{"encoder_arch": "crnn", "model": "encoder-decoder audio transcriber", "dataset": "strings of digits, spoken by a formant synthesiser in many voices", "train_examples": 39062, "noise_aug": 0.01, "time_shift_ms": 50, "n_mels": 40, "hop_length": 160, "input": "log_mel", "spec_augment": true, "win_length": 512, "tokenizer": "char", "vocab_size": 20, "encoder_norm": "batchnorm", "encoder_activation": "silu", "encoder_channel_attention": "eca", "encoder_depths": [1, 2, 1], "encoder_kernel_size": 5, "encoder_stem": "single", "encoder_widths": [96, 96, 96], "encoder_rnn_width": 256, "encoder_rnn": "gru", "encoder_bidirectional": true, "encoder_rnn_residual": true, "encoder_rnn_layers": 5, "fusion": "cross_attention", "decoder_width": 320, "decoder_layers": 6, "decoder_norm": "layernorm", "decoder_norm_position": "post", "decoder_activation": "gelu", "decoder_mlp_ratio": 4, "decoder_head_dim": 64, "decoder_fused_qkv": false, "decoder_bias": "all", "decoder_qk_norm": false, "decoder_parallel_block": false, "decoder_inner_norm": false, "decoder_drop_path": 0.15, "decoder_positions": "learned", "decoder_cross_attention_every": 2, "decoder_tie_embeddings": false, "residual_init": "zero_last", "optimizer": "adamw", "learning_rate": 0.0016, "beta1": 0.9, "beta2": 0.98, "eps": 1e-08, "max_grad_norm": 1.0, "ema_decay": 0.99, "magnitude_pruning": 0.3, "max_steps": 2000, "batch_size": 64, "epochs": 3.3, "lr_schedule": "poly", "final_lr_fraction": 0.05, "warmup_steps": 100, "weight_decay": 0.1}
Rows from block 2 of the audio encoder of a small encoder-decoder audio transcriber, named by matrix and row number. Each number is 500 + 25 x the weight over its row's rms, rounded and kept within 0 to 999. All counts start at 0. Numbers have three digits each.
After each channel's rows are labels from the 100 clips, of 14976, where the channel reaches its highest value: "lies over" is the class under the peak; "top examples" is what is common among them. Only what is clearly more common there than usual is listed. The data: strings of digits, spoken by a formant synthesiser in many voices. In brackets: how many of the 100, against the usual share in percent.
# conv: width-5 conv (encoder.blocks.2.conv.weight, 96x96x5, each kernel summed), inputs 48-95

conv.88:479443481491515506499509495484494502531477494523528505523485466515494494519530489512435484457511511552540461463485525501516459511523511496476512
lies over: /s/ (84 vs 3.8)
top examples: "seven" (67 vs 26); last digit: seven (34 vs 9.9); first digit: zero (29 vs 10); first digit: two (29 vs 10.2)

conv.41:512465493471452508487507494499535499476516486506535477528531500493489461499491534502478484479524478505559531487479483488460464501552531544517522
lies over: /s/ (88 vs 3.8)
top examples: "seven" (89 vs 26); first digit: seven (74 vs 10.1); number of digits: 1 (59 vs 20.1); last digit: seven (58 vs 9.9)

conv.1:497516499501510546532482505530465508538468468521452486459495511510488509502526526473500520488500515513471495490471455476517532499462496503479452
lies over: silence (94 vs 56)
top examples: quiet level (67 vs 29.1); number of digits: 1 (58 vs 20.1); thin (high-pass) (48 vs 12.3); white noise (42 vs 11.9)

conv.38:515448510500544545536500499548527521504505508503485501488514496495497484531510505484490491493505533487453487435506489471540548516489521500505444
lies over: /f/ (59 vs 2.5)
top examples: number of digits: 1 (86 vs 20.1); first digit: five (39 vs 10); last digit: five (37 vs 10.1); last digit: eight (30 vs 10.2)

conv.47:501431466471491493493467480534488522466492464521494509469483506526468436479536487502469439490529479482508466471496444462496490479497489498486500
lies over: /t/ (55 vs 2.8)
top examples: "two" (75 vs 27.1); first digit: two (57 vs 10.2); last digit: two (40 vs 10.4)

conv.61:490485522513492530496476492486500493506515452475505540522478538488494497487481522535494480506498555517509458473539581536505500528509518497507502
lies over: /aɪ/ (66 vs 5.7); /ʌ/ (30 vs 1.7)
top examples: number of digits: 1 (83 vs 20.1); voice: child-like voice (56 vs 24.9); last digit: nine (44 vs 10.2); first digit: nine (39 vs 10)

conv.5:508539497484495503500513507520539450479515543478500495465480528496492544530476514506475502492521507503497543535496508541480455505494503536513515
lies over: /f/ (40 vs 2.5)
top examples: number of digits: 1 (90 vs 20.1); last digit: four (39 vs 9.6); first digit: four (39 vs 10.3); last digit: three (30 vs 9.7)

conv.0:485529479469471503521505540471521454473519516461514491515494481472526543467467531506511481470498550481526507539488500477466458516528511504495529
lies over: /s/ (58 vs 3.8); /ɛ/ (27 vs 1.7)
top examples: number of digits: 1 (74 vs 20.1); "seven" (64 vs 26); first digit: seven (57 vs 10.1); last digit: seven (49 vs 9.9)

conv.59:522499469515470467475518468477491486483515530472515513492487500484508444499514494559480504493533503501513513509486480438490452505533491529508526
lies over: /t/ (46 vs 2.8)
top examples: number of digits: 1 (66 vs 20.1); "eight" (55 vs 25.7); first digit: eight (47 vs 9.7); last digit: eight (40 vs 10.2)

conv.24:493498503435525507479493521504519511529486512517490464495496515530531516511511513497475443460483506507464482484522524551520499520476512487501510
lies over: /ɹ/ (71 vs 2.3); /ɔ/ (25 vs 2.4)
top examples: "three" (76 vs 26); last digit: three (66 vs 9.7); first digit: three (60 vs 9.9); number of digits: 1 (58 vs 20.1)

conv.25:480473500496552554475513500492494556537520478473470498466488496499502457505509509493498504484507498529528466508493516490499578484502527515522483
lies over: silence (92 vs 56)
top examples: number of digits: 1 (85 vs 20.1); "three" (59 vs 26); last digit: three (55 vs 9.7); first digit: three (49 vs 9.9)

conv.48:490566532546498488485524533438530510505523504511510498531509486447469511474493505514498454510478549513501501464514522479480480493469506484487503
lies over: /ɹ/ (41 vs 2.3); /i/ (30 vs 2.1)
top examples: number of digits: 1 (81 vs 20.1); "three" (71 vs 26); first digit: three (67 vs 9.9); last digit: three (60 vs 9.7)

conv.23:524567566503471478452483511469522489518516517488454530521482477484513494492500477469559535572457506517507526513483474464499512520486514481498497
lies over: /ɪ/ (86 vs 3)
top examples: number of digits: 1 (84 vs 20.1); "zero" (63 vs 26.7); last digit: zero (57 vs 10.3); first digit: zero (56 vs 10)

conv.32:475397486474505480494503468468502502480522480493557504521469491514492446472508513542469462488539477508545478470480479500480492468533554495472518
lies over: /s/ (100 vs 3.8)
top examples: "seven" (100 vs 26); first digit: seven (74 vs 10.1); last digit: seven (70 vs 9.9); number of digits: 1 (55 vs 20.1)

conv.30:508460485465505478505501462499503500448523460494496453468504479509518451487484465492475487483488443516499469482451462502456458466480528492512471
lies over: /f/ (54 vs 2.5); /t/ (27 vs 2.8)
top examples: number of digits: 1 (62 vs 20.1); first digit: two (30 vs 10.2); last digit: two (27 vs 10.4)

conv.68:502412527506503505539488450528484519512513480529533507475491477506460433506554534503491497522537508540521487456480492473525486505489539511504480
lies over: /f/ (64 vs 2.5)
top examples: thin (high-pass) (46 vs 12.3); number of digits: 1 (45 vs 20.1); first digit: five (29 vs 10)

conv.19:475501488457522499487515589476507512484478511475502505505505485478520513502493492478487466484496505511487496507492526491507524498502483454529509
lies over: /ɹ/ (73 vs 2.3)
top examples: number of digits: 1 (91 vs 20.1); "three" (73 vs 26); last digit: three (72 vs 9.7); first digit: three (71 vs 9.9)

conv.45:506546478467484497503502530501490462482498545501476521498509524497534514535493483522515503482544476456530509550473484494511445494511508517538495
lies over: /f/ (62 vs 2.5); /θ/ (31 vs 1.3)
top examples: number of digits: 1 (92 vs 20.1); last digit: four (34 vs 9.6); first digit: four (34 vs 10.3); last digit: three (32 vs 9.7)

conv.70:520544495527522515506478471526500513503503523522475475471476524516510516534509494519518525495544486511489531523487457443528520468504526512517456
lies over: /i/ (79 vs 2.1)
top examples: "three" (80 vs 26); number of digits: 1 (66 vs 20.1); first digit: three (63 vs 9.9); last digit: three (62 vs 9.7)

conv.76:515497473486493473471500515455511465443521476487504517504499480466462479507500488494495452467516556503554506471475493485515450515538523499478550
lies over: /s/ (42 vs 3.8); /ɛ/ (27 vs 1.7)
top examples: number of digits: 1 (70 vs 20.1); "seven" (60 vs 26); first digit: seven (54 vs 10.1); last digit: seven (42 vs 9.9)

conv.67:481460491478529534525486487521490523490500487491493467521473524547476436474534514475451462473509498482505484457485460478485515534523534470489498
lies over: silence (96 vs 56)
top examples: number of digits: 1 (61 vs 20.1); pink noise (31 vs 12.1); first digit: two (29 vs 10.2); last digit: two (27 vs 10.4)

conv.50:530475506508543534503517532498518555521507496510473493493485485511519523512504525487466468495478532524451475474518520491527551475491500471521477
lies over: /ɹ/ (61 vs 2.3)
top examples: number of digits: 1 (98 vs 20.1); "three" (56 vs 26); last digit: three (56 vs 9.7); first digit: three (55 vs 9.9)

conv.27:493482518505460466454525485472512526529511524459487496489507507472486474496524550501504507516502503516544505466484435501507450496508492475511506
lies over: /i/ (66 vs 2.1); /ɹ/ (27 vs 2.3)
top examples: "three" (93 vs 26); first digit: three (74 vs 9.9); number of digits: 2 (45 vs 19.9); last digit: three (31 vs 9.7)

conv.80:476552496512490549518494529486523506504541552504473509496530528501532556516514521517495477503501464522495494462470469498510508503507489495496500
lies over: /i/ (88 vs 2.1)
top examples: "three" (98 vs 26); first digit: three (86 vs 9.9); last digit: three (66 vs 9.7); number of digits: 1 (58 vs 20.1)

conv.2:502568528483471444474503490426507512512514515527489551525500480461486500520506475481519499537525531503512506529468496482498462510501497500466494
lies over: /ɪ/ (79 vs 3)
top examples: number of digits: 1 (77 vs 20.1); "zero" (63 vs 26.7); first digit: zero (56 vs 10); last digit: zero (56 vs 10.3)

conv.33:508445523496498492497504483503520481475516500490544488543442550535475455470495500526488505476558509500515497493506511463514525511523593506482505
lies over: /s/ (99 vs 3.8)
top examples: "seven" (99 vs 26); first digit: seven (83 vs 10.1); last digit: seven (69 vs 9.9); number of digits: 1 (60 vs 20.1)

conv.60:489477490485540517512477472549459476479504485486500490541467586528509453481499465483480511500487500483515489494491490511491527555510529477472492
lies over: /s/ (95 vs 3.8)
top examples: "seven" (89 vs 26); first digit: seven (79 vs 10.1); number of digits: 1 (69 vs 20.1); last digit: seven (67 vs 9.9)

conv.22:509536521538526507483522484507501510511475504478482497476493478501495514524494519524560560569501478513513535558497476497513520474473484482528482
lies over: /ɪ/ (47 vs 3)
top examples: number of digits: 1 (93 vs 20.1); first digit: six (28 vs 9.5); last digit: six (27 vs 9.7)

conv.34:505552508501506493474484496475502478543460467521504477520512507523510511548490502495542578536481490500490516571529467514520500515458455524515477
lies over: /ɪ/ (89 vs 3)
top examples: "zero" (76 vs 26.7); number of digits: 1 (75 vs 20.1); first digit: zero (70 vs 10); last digit: zero (63 vs 10.3)

conv.39:514486505554445495482482508471523493510571521447490477502490498488498511514482453495523476504501492485489488531539482475481456501532501509485521
lies over: /f/ (70 vs 2.5)
top examples: number of digits: 1 (84 vs 20.1); "five" (58 vs 25.8); last digit: five (53 vs 10.1); first digit: five (51 vs 10)

conv.91:474449516514538516501510480510485482548477512507531490523479507507477454495542497532494484501549511549518493468537517509508498533537516518467500
lies over: /s/ (100 vs 3.8)
top examples: "seven" (99 vs 26); last digit: seven (81 vs 9.9); first digit: seven (73 vs 10.1); number of digits: 1 (62 vs 20.1)

conv.20:509490511519517508492531502486486533533541531504475558485478480509490484509502544473489491501499552506464491471493505463523531482490498486474465
lies over: /aɪ/ (75 vs 5.7); /ʌ/ (25 vs 1.7)
top examples: number of digits: 1 (92 vs 20.1); voice: high voice (50 vs 25); last digit: nine (43 vs 10.2); first digit: nine (42 vs 10)

conv.93:503548511540515503527531484538504494518494503490485504498467512509499510502517462477528538525505477523486519561491508491530488512522455509524472
lies over: /ɪ/ (73 vs 3)
top examples: number of digits: 1 (83 vs 20.1); first digit: six (43 vs 9.5); last digit: six (40 vs 9.7); first digit: zero (32 vs 10)

conv.62:534508509472460533527519514509511478486465575516467495475477483519545499527503512496502486475531513472463494490488521505546486488474476504485509
lies over: /i/ (84 vs 2.1)
top examples: "three" (87 vs 26); first digit: three (79 vs 9.9); number of digits: 1 (71 vs 20.1); last digit: three (68 vs 9.7)

conv.7:505506506502529483489471469468488542517470481514486484493487475496493487491524482483548512492456471524508565581470466475511498476509460500467490
lies over: /ɪ/ (97 vs 3)
top examples: "zero" (97 vs 26.7); first digit: zero (79 vs 10); last digit: zero (77 vs 10.3); number of digits: 1 (59 vs 20.1)

conv.75:517519474513545516489509527504515532504529526505475497503486550520522500486514507473467495491468503498458497487483474486499544521511502456494477
lies over: /ɹ/ (60 vs 2.3)
top examples: number of digits: 1 (91 vs 20.1); "three" (57 vs 26); last digit: three (55 vs 9.7); first digit: three (53 vs 9.9)

conv.15:529525516535451474452512506530500473500524525494549527508525483483472505532452511486540526515520466510491523530489494491427452454531469520473496
lies over: /aɪ/ (38 vs 5.7); /ɔ/ (33 vs 2.4)
top examples: number of digits: 1 (94 vs 20.1); "five" (56 vs 25.8); first digit: five (54 vs 10); last digit: five (53 vs 10.1)

conv.28:511539512494485479517510535504480507508499510507547518506504462478484548495492475488483505501460515500460493502523525523495489506481397506494503
lies over: /aɪ/ (56 vs 5.7); /ʌ/ (39 vs 1.7)
top examples: number of digits: 1 (84 vs 20.1); first digit: nine (42 vs 10); last digit: nine (40 vs 10.2); first digit: one (36 vs 10.2)

conv.92:519492493517429476481473530548515466486503513489459502501502515506474452515493458497523502460509482507501477502478502515520464478487454513525495
lies over: /f/ (34 vs 2.5); /t/ (32 vs 2.8)
top examples: number of digits: 1 (69 vs 20.1); first digit: two (34 vs 10.2); thin (high-pass) (33 vs 12.3); last digit: two (33 vs 10.4)

conv.63:510490454500496458483529508495512483505486481459483473513476472481482484484462529453468476509457533522493519512475434455498496482517461506483481
lies over: /ɪ/ (66 vs 3); /ɛ/ (34 vs 1.7)
top examples: number of digits: 1 (74 vs 20.1); first digit: zero (44 vs 10); last digit: zero (37 vs 10.3); first digit: seven (30 vs 10.1)